Weights of a small image VAE.
Model: 4.75M parameters, 32-pixel images, encoder arch pvt, encoder norm layernorm, encoder activation gelu, encoder patch size [2, 2], encoder depths [5, 5], encoder widths [64, 128], decoder norm layernorm, decoder widths [32, 64, 64].
Training: soap at rate 0.0025, batches of 256.
Data: 101725 training examples, 33.0 epochs.
Rows from block 5 of the encoder of a small image VAE, named by matrix and row number. Rows with one number within an expert belong to one neuron, the router's apart. Each number is 500 + 40 x the weight over its row's rms, rounded and kept within 0 to 999. All counts start at 0. Numbers have three digits each.
Before each expert's rows are labels from the 100 images, of 14848, where the router gives the expert most weight on average: "top examples" is what is common among them. Only what is clearly more common there than usual is listed. The data: abstract colour fields from 500 small random pattern networks.
# router: slot weights (encoder.blocks.5.mlp.router.weight, 64x128, trained with AdamW), inputs 0-127
# up: expert up (encoder.blocks.5.mlp.up, 32x128x128), inputs 0-127
# down: expert down (encoder.blocks.5.mlp.down, 32x128x128, transposed), outputs 0-127

# expert 30
top examples: mostly green; smooth; dark
router.60:512466438515454497540531541444482566511526505548552495546557510531514503497533447431524521458539462526443455584469575509483442508485501502509452511509549470510502465533471505457526526498432541487422455531473571472549444566485554488515532509509457502424550548573483480451516547503465517566534533502554467429529386478435528478534489491547554445487518475496449495491588549489490482464486
router.61:488571554444545531529459474490458507469464531484532444574508499501528475448517533523527453455527466459448490579470406537517497439503449455452497520409563494473423469534556499433545488528499531461457499510440548519506477514472485482562532422549504492444486509509494549577565544474503488567489548461528479484519527471571459468539514499502569540441453471504499547490557480545481435508548
up.0:406583540504537479490459409471530514544488497483445525489471530470496453519465544520547537519558566490494522570484513554442539509479408429508582491492495520480486514455461531491557437503481496495502565483434540569447424506548553503488442473477491538518546545405494521474476538479482526518423430487588489532490517505460533485502506430494493408527513417477508507507496491502492502521507
down.0:584402495530529499446518587498443518444557479519547491532478494561552449514451475497458429520487441492451434541504448491520560519526556579539486506472507513529555488478507516466452546454438501479509471532538502507577530527514451576529514490472534523512479507498476532490551527498471478563531560484490547425474524535468420528445535484542529514477442439435496464508570461474449522560472

# expert 19
top examples: fine detail
router.38:543454431560462494473510482526532515509501543556515492511513483490507459440408606448523483548500521553453504431485555573439468523499527467469499506567582501498592525421504425534544544499539404524535475491580526513504501517487506532532517476485549483536479493510552493470484541444457477467487474498523431513475473480476412499492505505518434422521486500554522519512516540493425470540434
router.39:510538556442501542508503531457555504496496403546456495456498508444514503474515541505531420553526485460511534467510435453464536518547506522479540506537452511469488495459521479460484526505530484473512535468542568479490470551476533536541611502504477416516480481468431530494482487485493411482508406512536473553533587567447462485520490472531524507451469441417510566512502518515470537572393
up.0:506500464471469488473434540524551449433445508502472566507471482567465484567554454437485470511460506464448430522501534569493462502520581511543560523553528616534550541546509568584458578517503507534542463440490441482466497478476446515453530477590457456491546518488468514516518487515460468498482513519439533513448512532475511466518526507482485569484531432432540536469518514559471509529516
down.0:465477489480453459479553552489503453491521537445519502544528510488505511544519539467493480473538475438503503507567462535526532531433511532502531414525444493475497531579503544424536516556478528540426612509556543495572517513509501471536570550480540521553469480507621479471567441446534517504556546502503488472570501484506465494470451529484503535487501593484492486589438520448490546515529

# expert 13
top examples: mostly green
router.26:479428523497465527503476487452539497465522442539479586438474545446522535492488467404510496478511435475553486449472489562522460486522526586448497476522506511505504508504491475550461538554527513445493565493488467546435522483558483518533582537497456531445514563486448476474545518467444497554478472498534504462483500513484485508459535443424589501531460538518372469493427527498475503544415
router.27:470417445466479493531494467577489423506486541535461468505551433464563527466593474414473495513523458443508483469463468545521431517517500492506445514510522542497471549401473500453568505474493497494457516468519462574419584525551479505472503488460538429464537469519504539491540514504520493543418529545495550543539466530515535531515574471509439498478454529510465474520581485475423481490490
up.0:539582497483449500537494494474476461432457486485561530490477474465485524593439474588481483489498524499498442546460493437474436508478531502501507496494468503503490528520469467437525484519467520446493509456472496537558411551526559462564450501476504509517510461544505473512450477485471554447563564432572464492491551446422537503532521580507568579519517546485547482429458567462511429522477
down.0:512451536493519560499484497450533504546480459515503480500507572542469441497471510517504501460456439559540516482523547472513530525458555557544528479509483450527486474432508531534462496522489534493470541594501419427462426399490481541554581569566593468510503513440483467510467501502563521522461469490557535464516438548536428525566468467476500478518536475514431485552446456506519489524436

# expert 16
top examples: dark
router.32:475578502488540524407475528446487492473510470507497506524563512525512510453620546509519533495503467468473508542440428469500440481484449463540550504550494538503523469539428491478431544493542503512587514531444559561430534466484588423575488523493533587532488472488527536510558466511493468498480532499501521517469485488580458447511518476510489449519495491460466533462489518499495374524489
router.33:535578527553423546420503545419447483450503484543478495532501533529526521448563535505519517574478525477475545562532449510562531443498497475512555527572468534502496440529490460451492531523497478491499495473461569505443514507529567468490543528441542574548491472536462537506558466483454497495367523442529525490454483463529481471492526508513515446544476540468450552477507527526438415527488
up.0:469486529475552485515488482570541567567474466453506515497517533503532482512468484462458641489464499481476481491496495480512473504539497464545494426382514428516494479434469511522538421466471472574465533480466514507475444497469504508483492474460456518495480522512456572565518510458439461543488550511548497501527499481556545457507432430493487429453484597540468554473529474561432505510557
down.0:458540475531514491573518544442508492543484508504441538473534516500446488494529490564477409497468552499529494494530524482505459525530474543465505521511590579449549469551509461554492577450470513512530491494546460495501518521571515503481522509503530541562564546456500443459559522503458577471486439537492599527497514497380473480541564556561472543577494456468505503435503542481556514511456

# expert 0
top examples: mostly green; bright
router.0:478441449538447526526465511481469566492498485538480602519573513547492497583431493543449496503517500533446556541486481459497543488491473487517517523436460498513465499501461507506559510380494463514484523516533484431463494499514577477446487556494482427403484489498490515479479515500476507536594553504494493555533497496490466529531511483556495490551483496521362541482423517464486546489413
router.1:481457473494449473480489500471480533517541461496466547499567594573513503569468473518421511525490502553444516541517566436519450468510488448524530511532464515535439522582437480545525513449516436538467509480517484432494474451533560464436509556571441473440484516523503497519454475480505455530541520518438540529541492501492527490522555475599457485628539457538447514488487494473485528456541
up.0:467504490538499491604534467512419512543524444576507497556511491549511564544519550512575478484448477503443527485497482449512517530474509506483542553540493490499531514476485532482530559566487446532465471522499470467463451459585521483477481495516520482521568533494542542502512493447489555488596405436542488497477568553493520495567542491449429487466468541448503477511550523414590531518568
down.0:500412462478492529556490499455535448511446583464545563534490535444578540546462468497537547490457500464502524538503460540485574514432450485584520492578528531537493519569417493473417402471522564486481526568517482518515502456465475437548466511481471513518465466490498480514531487493510501499462551487556491524496459469531492541450534526470571439528472439447510479475492424481569513510528

# expert 17
top examples: mostly red
router.34:502508512509542527469509558523554521529485474545481450508506556477522477472503465504477563519514533596505495440444496556505531535517574449487504546525492479485582516549512479541501493516515490532444441526457493425565511480506516530480470571513471466418410502482487487449478489483528550388578548496548488434406505490584554498506518541495550494515495591440536445536498477507507482512424
router.35:554507537478526526507473539515583472517486456506458461527515549451521510465549455473451575511498509579505488475444454551508534539504563452470538513492493486443531524480515518509514478511506546506444476516492467455564527483468552553490474574509475477413462512449509527439482495492517529427520512491498487447453501538599582494506575549527540480524498608390530488524498463512526480514383
up.19:498456466536484486582440512532459450517565487461492473470496530516476523515523483567574483470519404510468498477440450443485477516501546456502506469474593524493591415461465491463517432500465547555532540585498511522530466460533417513466471495523516521527544490607496499475491520539527544449503477452525488513505477461512513466505533431505526554444580445580452540512486498528513427484503
down.19:469512451477552446586499538464506524418434516526487505465461539485456494498592554441512521520443509501450445455465536614440467506500512535497465477530514550465513506428505548471546519492444524447463524491513511505507497533514509535558532591501541438503496476543512474516494443502583565547488493552550486489497471559450451511464526483444466511540581511479548490499608458553495495468514

# expert 29
top examples: mostly blue
router.58:432384489514506539486518480539537400482519483515489532470516482473495441480429544505481466510557541550512543477472535532391453468568527517456497538580507508481602499471483488545529517535429454505507503451536525583475455463515473528568524516482514555530480474524515544512500531464465471513568471513453492527536442498481408507541544495497504565570468478421506501545542491529530511520449
router.59:576616503608505510577477482505506590517513525464471440517476576479544528527480493566460486458478460539500482442594529413548535493431485508494531456434492437500491575516498526429467502491511543464511511461553491463486533544484473536456497530506453481456495532480493503513452486552494513499436502489495503513498505515448552462472496456468446495436473552595471491521547472486498569474544
up.2:432483533518531535444459478490580467503469553441504535477493583508476451579478541501469495489487520536467528510494526432527522453414454543534532453526478475452476484583471486423530531425517565467516469551528528508559527484463497482525502527496529496450404406505514531606540571538477503508462495498479515456500512495597546493469483474535462534458542500434507444464481469473477525541520
down.2:531456460492435463445525492489470510474493452511508513561475407486455491522421453519478462454566466531492496477482499532499524534475561503583480516526555489528497485578509527501512459493549516471451505527480497481501493593487565482465543472475472517577503500484529414488519457449407466484527596469520452516532485545407489493493546518475461527603554495577508497532599482509453476464499

# expert 26
top examples: bright; mostly green; smooth
router.52:397450419537444489577470460511459480466528448462518544506550568543525508560521459532455496549514494577492511439521509577549492580438468485475422515415432500468471515406546482495552500505543473514528484502556536453429533526545527497481490477511495484505474478528522479470506530502468465563482520538410522576489475501535477434520513476544433491503479500426453496478528457487477499502499
router.53:426540525516516512404510474491593528494539497448510504492484439466501541474451542525460464531489483515513451407549492460511527557494534490491490528548478483484567537608441478531450516501581488473455480490446522462528584413522484495543482475602507476532487486508469498473457542499550552494544456535501503504508467478539547442449503529427483523490522499575576431470457493482465540512548
up.17:500523498463451510484454545441477505447480491599469415516490513549532456540507578541502506536524537503475474571510541496498520476500457436514516508453457539523544433541496505445428505450414478452544544518478440420428476512507534493587510495559501559497522490566463515449430545499519485454504493561494541517542457477483478479457457531491467577492475490432470422571491489514533475521446
down.17:489490440534499475528578486495547528509509464510454492557505565534500479555450459535495531547495428509423451515425565493481522554485455505565508518471505411484565485460434550503545492428483624508435478462549504524540472488538497511463474467475475527497491543492537444526535509486477445533567502456533390526474491488508476468488495499527477442456458491553452406460533472456480489535529